From a checkpoint of a small image colorization model.
Data: trained on coloured fractals of 300 iterated function systems on busy backdrops, 195000 training examples, 3.1 epochs.
Rows from block 2 of a small image colorization model, named by matrix and row number. Rows with one number belong to one channel. Each number is 500 + 50 x the weight over its row's rms, rounded and kept within 0 to 999. All counts start at 0. Numbers have three digits each. After the name is the row's rms in percent of the matrix's.
After each channel's rows are labels from the 100 images, of 14976, where the channel reaches its highest value: "strongest on" is what is common among them. Only what is clearly more common there than usual is listed. The data: coloured fractals of 300 iterated function systems on busy backdrops. In brackets: how many of the 100, against the usual share in percent.
# convs0: first 3x3 conv (model.enc.1.0.convs.0.weight, 128x128x3x3, each kernel summed), inputs 0-127
# convs1: second 3x3 conv (model.enc.1.0.convs.1.weight, 128x128x3x3, transposed, each kernel summed), outputs 0-127

convs0.37 095:553490601489554495449594467467481530518405629517472489509434550521528384505481566558428497558463481403435543525639478463413579436523570579506456527569470543454440527526497434565440558501484470473526530460475484509507581514473511558503496481475511486420476466544494505507501543449542464473479517543646494465451481521581420501455509436468464451533408461475466468454468535545492537498394
convs1.37 091:512432494544504504525499458480526497536471475479531548461514571515465529466437467475446450476594556576534484485379554419633529579488489469583514471423559462537513489526532462512506458536553473394516512587533531469458495565659572546458489485480559465511525533598471468490383452527503449357530529461434454595519540441496510489535486462461533481482518438512527537499452623536453513531535
strongest on: dense (62 vs 7.5); red (28 vs 8.3)

convs0.4 089:544567595505543473480565481483416452455557489512494460504396368509508473471435499544457520395498575520476508461466556624497482460515518466456410509525513459501473433524519431478496540478501446526471505590552424568542568532458530511499534522465489475415481457463445471466530612472548460491473449368410502480408393469539490560511418432437442416524479439499444491542483436542500551497509
convs1.4 100:525488508435429473453466520482524528450624513484553516568704421542524466561420415554485429502522549527526432515482499450514462521482537504516534506459508562438456491462496479431503481406444458413457544583514524495497476572453495451598521465543440523459490453485409403467454448548490600485522437634499517576468541489471535526481521495435493428511536475503511516507577554504421467491473
strongest on: sparse (72 vs 29.8)

convs0.10 093:495497559559532475466462556455575544506548442494503463499501441549454453420443573635462445476645554514498508463520537548533508444527555492488508459455509459497405500549532400368470487530534501470525541454463469505472523542422526537545451452519562524497468525462468548550502507480461591497492625476490439416499567542463456467522599509636527532530538468578550481486384575521447536498508
convs1.10 099:548497429450542413425484425449497437501491622520576544528474440477625496498507479408476553561454473548512526512496537516490528557618487440522543447510539559549646469431556441524465518432486526546544529545558513593524483513537525519496566465505476456553578439529470438495441519515556495460553452482436495552478461422542487389524476494355471491533476548515519558508535548548491472588531
strongest on: purple (31 vs 8.2); teal (30 vs 8.3)

convs0.121 080:531524497468527502532480478388565508501471455469566481486451480512516473453443519502494538457503492546568426549617520518500532436485491521363487380511514398463543499479564455495449537581356491509483445518566483515535488510453512487513495487498518500484424542572482551652422587467682544446509476572560538471514494545475488541442414469481537451471507480495430543459466562518492454526478
convs1.121 089:494460461467573529483479429579574564583469496455480505542412512504484455469561544496511553558417481476467532466454580525490465529413540541557487479514583587547444536466407540520470541554481540510531439451533550502477480613497530590468624475392584545502615512556571536554438575632499604504462466529508470503459480493489503444518536460482466530512502523555608517486512477511482507437563
strongest on: orange (34 vs 8.4)

convs0.49 085:450533487475582499500420496420529516481571635544590422444496603441510410460397464484503479489496453546474501475560515543465477485517532491521569473479549489497516535419542619479499489513531514524613522631444458428470549535530426512524475480501480481541517584480599532427490463436458533500456421531503512518531562462582539525464484520531574413492586501433509522493585549520560563539567
convs1.49 078:474470477472451439602499545577479491459536480508442483502472574529506619541561454489529569518514544521572502466598511405432496465420449563505449583513463500454448545492556480512460489558474400517441510480477518494481448493474537483382482382528551487494503485521449499550591501529509460549542519526587477566552523462501571571459442506452525510522519568533507480478338468564451578454367
strongest on: white (85 vs 8.4)

convs0.78 094:521509575553580395481523590526554556576544448543486430483491494552483601419518494432509531494542508575470525427522524659472540537479528537436488496427452480486392515524522461486488502431456508428571464520504551461402481494513483488454528502461565501571430475522438507532433503518528404423373489556542565512506542546528462496452460397527473555574479518540463491512488482470407551417541
convs1.78 121:437574518510553525458526435467458477501495600573515576467449568585531465483570499548589487474504486500520569637525505524464545480546540482546434492515522510519568513540523589600475501402548508558446543517425546596563525438527546497602496481486422525425446432473476497512540481430466454502386526419453467500463532452525501488531420509512508522413485535376537492501464503404526517559580
strongest on: orange (35 vs 8.4); yellow (32 vs 8.2)

convs0.25 099:513481518470556452473435709469469437496516575448580506536478516550531428463618461478523386430453512438416509444511451486491460520541449512640441442473430482539566454494585515443459488544500383558550461544547500500497482451440469509588438445535490493523513569572577481469512445441473510440422473472520516464464449498489501540469524511548521553445474582518496455519547483509505514503521
convs1.25 100:448637496481579486473527437484447476492416545595490482485489522551527517534486548527509487451551571535478562513491629582451502564539466436592513550506485509522457542490534571580498641472448490485526494500524539596508498452520570556541453467554370455504420443505461468468539581519476506391507479506466460494433475441510519509539551420478437441526445438582484454532471412449514437450509
strongest on: yellow (33 vs 8.2); orange (33 vs 8.4)

convs0.67 084:553555475489486407575474497558437458563488459584559540450539510487519509563498493468533537519490517405507521586501458504465566409528479509390486497549496483624483521503447421449497425480441442600502448612463557520577490474542462486400395553620509542473457547543534476463447531579481483484519485552527416550425446560477511508452507491517475568580487490493545567525463597480520563454467
convs1.67 091:428440504576485506487463512456567553491583490466504365462546521460546410455546412606468442481544499567495505442566531539569542509423524557444516481499503406440541499505572496448517451444516563478569508452539578502452532541519450449447557482452606523523505521483389507544429530538506422442502526446483495475511501498439497470535496500479478452350525605462502397537499570510514423484436
strongest on: dense (55 vs 7.5); red (26 vs 8.3)

convs0.59 099:538531523560487511457458530498504522447582532511485554453552500505478582508525487532507532499483509472530409552521515564532508432521479499334459511410570457502446491500546477453512380391477442491532455575470498556442468461492546427465524509508526534569421416550507479533350472525425439529382472485447452547481476453534430430490542482485497638537551446459478529542550485454471513472401
convs1.59 099:516556478551580497520501479507428467503411517514501531544576554506585516520554446475533435369469538522556539472547557453487521556518453639534517496497469537528533548565584608489537566546499427493560445461497548506543541491514574517544491473545496480449542462531457441450549453455570561545408533559474505493506506453470587573519529527446561473431514408555468365438575505476522443603465
strongest on: yellow (37 vs 8.2); grey (27 vs 8.5)

convs0.102 103:512466564540539549545520435498558463449523458506500482508464438495411515491488477525594495501578550479485515504489528513499498473529523554522514460389493565602479481524476534512564445561476499555423503495576529515569484508467484487487466474439521410442483476541494410575496557445497508426439539376564563427682464546434571573618537569568515494484508464443523465532478584460562400503533
convs1.102 095:498591481485394482587543399568512489487577527571461509522586517520521520483420506509525495478507547435519498535492432589522532505478568444451485497461409505412392535477510478437543539529511458509475486434566522483556505467465327487487478463525494443519586501464478507398511406427476535560477478602564477552417538557492458549504482500489545450555482476450421453509531424621519505480531
strongest on: brown (33 vs 8.3); green (28 vs 8.3)

convs0.99 102:502464542467597583498470590447562478536568505465434475479476594455530535551525498517507364527480490519485500556531596560495501457563488527595397481500578523484444519488517537515464435429453490415425477512474504445479516497458496446497499458423473518466539456499359451528372512452596332548471525491540499528424469457496446527475453491455488574530588520496521531522538464473536516465449
convs1.99 090:565542515539483570542416479483504384513483603577493502502530482667493513458554489460526579465550524573529553517462472448451518495569421546565471577540515432576540485550544548556471500513525508432537538478445588556568439464607501554598478533475489488457440475459501537528568460463421558431417461473474519547487503546532493499545481445524570418491563468403443468507509518553439450467465
strongest on: orange (37 vs 8.4); grey (35 vs 8.5)

convs0.77 092:495471554556469450567582567552546579569477506557521589417452509475417496461547482563498490501574507469524535478370444486544572540512436520543466509452488478498478505555491515453417472392447541492542529550490542485498537500407507492451529486498521469503563538463485477480465575497565525524459463501413393465472477514555463502468461402524523508599408482514535546546464576509577699530526
convs1.77 107:531483489436488476402454333482445448535515462466514445589519472502548462567457451594534465511499447567502465563468600536512497450517565497577645492494479546479523529452563509475511497524444480498485546513535599478437494542581504523476464451457573440456591498545450537503487525545472559453496481402533477432449551459474461490591485443491515472525530443512406380486483521530422560553425
strongest on: sparse (69 vs 29.8); black (49 vs 8.5)

convs0.114 079:536521479420514571548515498443486519530493447472512517478489493508464537435470540499494448456481492487522491565612459501470493454503530557371456395445455585419572567400502543434468526558434577457462451526479426551464476519491465454498539576485458460537504512497497461618367620473593535483476526533517500493527495497596508452484423595535573413546528485527478469440512463386495473450532
convs1.114 085:586483569551512518570427486487555524476450481542505515465546480486554513488539571465475574576425441432512517482432504430461466431398465500506524552546471407635448521567508542473481500559477472566544510464599570420578461493509509542628524439497612551601512534508529537519468550514460581473487500476533550554512498516556447457480501492501471548506467603522528571443570494479536393539574
strongest on: pink (40 vs 8.3); yellow (26 vs 8.2)

convs0.43 101:579545532530469442412574560565519440580491583477493521482540458489459545450404469518484559494484405441507524564501455510456539512515560451521457583503491499421422542512472454563421429456448461534576550457525573457499649494489503495485464515450528502483484493526522559606519444472529541443432549600564442427479466554423535497468515462496431353509479473442498521463480584507522572517530
convs1.43 108:497434496499607489496478475464469528576532457539477508479453537569512480539503531515454445531570483517599499438506459589490490526508483472483457422468549584538521451519473396402579526505601425520491478594510570519464421454585542604435486395435602527511571497584527479577392451490469488419522480503432507556500516410472484518473483516455549491515571478520502520583401500560526544523451
strongest on: dense (55 vs 7.5); blue (25 vs 8.3)

convs0.34 096:516400500560439534456516507410524523566493501452471486485544448503477505438522539493494490492551521425549449523511481531473514528472533570481526494523483476475426530512474468433475499487521485635634599478377505541523534589545578561555584448554507445463545497520420524565581570460539377523482475491604469500538482600475451523520507469465551434425419474499431452512495483524486621527428
convs1.34 101:537556493448441456451451461544446467539433415566512528507480527499499495545554500468496395457524498512534523537478497560502586479539530462551438494497475548545607548503518488495521514396513465380400556456496542520496623492504572562437488479463423563517536500579528528582461475539578520450418505492569624420485525444520498479492478459501442529652540482539463547455469531523560407439448
strongest on: dense (72 vs 7.5); yellow (32 vs 8.2); orange (25 vs 8.4)

convs0.120 099:546508499440495545588498453443556437527543564486503483558464420471507435508502447500514515505517501585507544530531515529471500390490577540392466430487435562469573456417454469495482531538483510551519454483481498437457492512450489489528585474508514435481518546447385463593480641394592582447528522562489483480480401488405452502465499455430485410533532465486486452560462480630435526495462
convs1.120 099:506425522552551500503487408535685530510484434586421441427464544410423512494588558465450497572456460471504531472596585590504492516517479500458437518509493462546468496483417500513502456528540526571497530527552481456536523463545503470570471532423476554478511478490510529497496488607489448552476510494485536525527549441523515437535454524522433389492475617508523590485594500491578383514555
strongest on: pink (44 vs 8.3); white (34 vs 8.4)

convs0.12 082:495510511497453564474519524486583555521534458579531524529521488438526496584461554515526387556465484566447495462477488513462472516523517538543516377436388535526394496477498413400472491550476505470592532568603469491519560471457565450507489429421477546509606463510450572510438367461495433403485489525469467566426429475488456517462445476410480522459491491503445535447487444480414489463555
convs1.12 107:518498439503453497440430574491453401431489496389415456526533436536481499529539426489520479495474468606481482524524459522490437568480479551476521537466505501524545518537567562537404511521537474408503572516462391571531442533448402432477467552550434480502455508379573469427443519416515491524479546474541432470519542533461504461470427515507536628633521497534530447563505490543526524595516
strongest on: white (70 vs 8.4)

convs0.42 098:541447422572454452499510537395485500499519540541567607470599539378550533383469527514415573556489495467452542497590508493499431469589462520443469495382417510401558494443535519492429499515540424465473516553465484627517485541503480546624480428494497560464476433487448533521466586474506428510480505549544544520511560523498477539463590480540456408535467454526478508502466509483478468509505
convs1.42 102:472416566460476562450463460481438570496587493496495416509442541514410475498503458473507421511514566419597531462448493495513529469457439463577445495509497505542522537565544429406526580429552524532605556375507579421559483571534483476468439430410583510485551521515466501555530497545637489431473555443441388494544453544507452525482503521516501528519530465549484507550539540567511444489487
strongest on: dense (45 vs 7.5); grey (29 vs 8.5); yellow (26 vs 8.2)

convs0.106 093:560529540478614494536466514501537428432539475513517531481530541504494504434574563558498517538512473551559443503609534495566497535526495553507460511495452467490615496506513569349463437498501546456492515507377553555496515568539479521527516425589482493511441554479513436513503527525513496553448491386589582466413496590537439513613456483522538521554537474465468401607434556545511565469475
convs1.106 081:494504544502485502529581538506416571445508461546525483512532547521487564518491530506431504386566483512487467505438590538541504635540447514468556589519455597398474589521542524516501509556492510500526457456534386496575443443377570421492486615461504522569439489500491527523518533509564453558467459547503511506472468586551495512488572558446475541499544485512495585431414426603459565506512
strongest on: white (90 vs 8.4)

convs0.48 121:485438528518592563494468525525473508518494452443402441551419494510369441511377427517454489560548521540500438508610499487521551426488512472530480628472520435473527426466473525444487474495541447634508458522512590446567489526590445570466515520465463468487473533531469503524576536514511497522442539506534518534529549520595540455481545508496564666556603487500493513573490505520543512529541
convs1.48 102:513467457563366581560484466435488519423484540481535446457496407386604525465558507495488509426408577471466448432468451429518542496497520453434505479509461461489465541529458520447489549482474596390499547422515476453482487472451440374444406564595560555468494549497550506488426447464535469382449481551500490494465462507410497526477430485489540522460502496496512501553424495456444533544542
strongest on: white (88 vs 8.4)

convs0.27 106:497482491527464560381494598440495456538489447479456476501486478528483444391525510549467424518537475452423502459506490481477435496454473443552553508505473497472547456498527558553546464376477538491577546483464525506517511494548520516506592524452494579464558510562526447635436474574502375481448479459501508492503308479541522376432487561423554531586483505484450487438527449491466484539527
convs1.27 107:535468478528435489483514457472584458582455330484499580572550447598497493587453525563540530581595522515535519521473548519524483403545553527444529495438560532536442509490557499502530539547544480520544566589610483502394458434525456530506526497504457433471493498500529491432422491488479586437544480500544482488575455557465556526479517467564495579573521475437545545459438511548477618549450
strongest on: sparse (70 vs 29.8); black (41 vs 8.5)

convs0.118 086:483501498471498542532504428488488489576494517562569512438501429529522518441494477500516584428490515455526493518543563501494528452466520574522436539434462525412468448533518461557432380503502462611488497529456507487611524510534504524518544459429569562487450453498438495673464559557581454563463523515533508607510567496522571455579530508458587523523437518549501542459559629528473581407518
convs1.118 091:547505522501568513475490486530496422458578554459526451502467506499484526535572558536471472522526446466544496475427585483486413464474376464450483455492526445506598384445479566455444587455461517387549520502476466396362459483583508530490485581404538424490445408431562550447469521536500486375481507560507469487455511496489500525442529506575465565521602540525547481549515518558479496533481
strongest on: dense (69 vs 7.5)

convs0.35 114:490497533500502511540553433535487507456582514545462567508511547432493502479449487454474350491499554413529525521499559563531521509537520457585505422469461560516469490481453448465567477510492455511512550497540446471519560449545507494542601445407448538442445505583505516521398469552502458474450495590462433418381467488434401394461509471468486419438383504577442457524553504529501582424455
convs1.35 118:507477517448497554498437523463494502442430434479393465492430474527451524562572440453555537508512482584471526591518472480505494449488483500491568538377464575570537472560580441551517458544481520354491572551562495564505548547541575460470551500556500486487516409465487516491435437458561511436440547501446541544496495426504476391488427511483601505540613481459514457448502397511473598526497
strongest on: dense (47 vs 7.5); black (31 vs 8.5); brown (27 vs 8.3)

convs0.112 078:476525497443520336571484522540445527477513497467454476455504480438444548476443526499584563497478470500459431506495517490459438461546553486348504362503432568450454449465497496462509478571533544501476428457463531561591584440464514491472545548529505468564564483530504518610497477542648472446509473558521442468527530564408506493516496462521548407479575482443480486540554515537446465456431
convs1.112 094:459466483589571437502433471491561503557506518476498525500457583538455434483527542503526376487539442510552522561508531543493507497509469549570424568501570516539547473470488464524598511518554512548494439572583626448436496509509430538463547458495502561546483594590586492536516559614509518476535510470492482617507465476526512583585462445460390467458436563499520570462449503475616476475541
strongest on: pink (47 vs 8.3); yellow (29 vs 8.2)

convs0.94 084:484565577532405453614610553488484557548520457499487478454495524512495479458435475506454538549454485529461452503538489558512566524543541532448436443574542597518539538576564528498500543445526544494539547503382418547499450555524618465478498551555506407537585535533466551466492457454597507448493461478481521491528475488546545461609511461543469458559534504585591520433565583566537490543591
convs1.94 102:471470488402547389441485485574439496500530568543516427558487420536505453493434520578460495481526497543519539533397535506505479578489520483536558625514573471410469468442546490431584494553522460495463496532609559448497480507479500514614502452505556526443434437529489460538506530590499530562466436466496573562449452604549545547619453522529484556442547518495610541540552493501565513494482
strongest on: white (72 vs 8.4)

convs0.36 118:521520445528551503464579455531551504490458513462538499512507530481547499510523548558421539454586481544500593466589457549438513422538482467583532451521522515522594492467494475583528597526497500459572515544517524631422537538492587514501584428446467392464500478457468461520502612397494438414420471434518521474440471561465418429503390467440426462589519495513539515490563564486500516481517
convs1.36 108:471492570490459481565491496445536563469457484544459573484487483426467468488501545514444443536488509497532506607460522460508482499486563606436537551494449452498493489519456499475449474529478438494594504647500513476411521409542642632554583503580536487429520472517491539457522496523495503457578503544539525634522511551576451525487527488510523610548536446476522516517447523610415532594509
strongest on: sparse (83 vs 29.8); grey (44 vs 8.5); orange (42 vs 8.4)

convs0.93 099:593530611530553621629461512562537632470423442589444500524489444469551450513592503504487600415439509570564513467493536534524446533494530492471515465498511523526577426382553526493432508505453538519525492471454421539442492504550566566545542443424443429494528539482498573477482544497491549463489545504562530472418450466526461502535473480441506574554437422509535490487551560501479527451526
convs1.93 089:455542499528434412465494533481496464511507527441565487468528454543420464504395401517510492537511559466523491550535476543491484493440505507555492586525534548554402570477548460573558497432516384522506546471556421534515528576489560487517535545471448457561565441471412403423490446486543560554427456450514495465479482473504572532518523483484516421476561565507408519542521484538389501515317
strongest on: white (52 vs 8.4)

convs0.117 087:478539495493566622471447415454552529455541433458535463444455416547435501540546487533515590490466580424560454551561561506514494438443470585422476451475472466457563478427449535508439433585478450462482514477541565535568474460491477514488504447557538576487517497536502539621486542554673504440492535544590539528485464587506520505554455475552584442438472487410497512457511486485453482480491
convs1.117 078:524514554534524424553419456472494434535521494433525470530508548455513503515413451463492482514477401468486404452442552538514481462446469548465394486541467501574486540511562543475467542510465522566511515470411579474486473443512489466554564532389534493563610587486571542608476569504502568496510480488508534417472460475488469425451553506505403564617481580487537498610402509528454427543561
strongest on: pink (29 vs 8.3); yellow (25 vs 8.2); orange (25 vs 8.4)

convs0.96 098:550595503520490485566446485506523529519498470522406428492437400513529498514454496584509523384636532492455512503524491496470445499535562535495445541467477400482553468547559496436501445509452490522588611518487405659542513497504542505554554416527395481471408483531508575524486500484507488497520438476491510441529524537510495479546555440481494510626533528501550584537517533430526434547607
convs1.96 085:475445550467541499639499433562547482452437594509562480574545493472406431473429497543471551579405493419559517549488467492530451514523601439545515524540539541480473499536494462512377547473503459548558556540480549410547446538427530494480513470468538543494516513564456435451561520534500505568530501624618491524603497511470566529472535580586488448417513498515489464513468570557474513477476
strongest on: pink (27 vs 8.3)

convs0.74 114:514499501462480606523451492502564573466612449520508536408489511515513423447533558589527592525468475557514460494508551505558542468515537495436583454345531473504412526506453493400471541568504488512483481531531513439437534420527535439513493501464533422471470482493494444497482584377521526451432507528500457452553542491457391428488460441434566445569496467491600511494404579477563518506545
convs1.74 124:470478500509464460461551429386497488539448574488441495553531402574422539541451460528534483505513492525424571453571516539533509469447493459466442549551426561493459506470521382435453513578514446657485560453524550544546564586482486517508481583528469381576551466494420477501456418426464493518559481364521454472525446509460466462439496453490444482469529557546442494564489536513470499529508
strongest on: pink (39 vs 8.3)

convs0.72 125:547522516534468518521518553565478502554512433583432483493567509457512545504475422562495482543492494356491468566492464522498514368456565509393458478423473483462375516479510528484506422412440429426603508530519495492520499441422539460522399553516612526440494609536544510546477438497510465519479494476363485512487524395501460530508565462482557519521575541502510478555511527490457509586462
convs1.72 135:438489418510564506417539344469564502525473554531390549520439537548480508478493491485515505524540507595521497422505485474537467531546541499483553555580506524560620548492518489569481590551553547507512571483433592495465533512570402564482544539505512524532580532481475566577498547540499487420551438447529529522500467496509515545448482490486377475458524454485503506605487635555587449485543
strongest on: yellow (27 vs 8.2); dense (25 vs 7.5)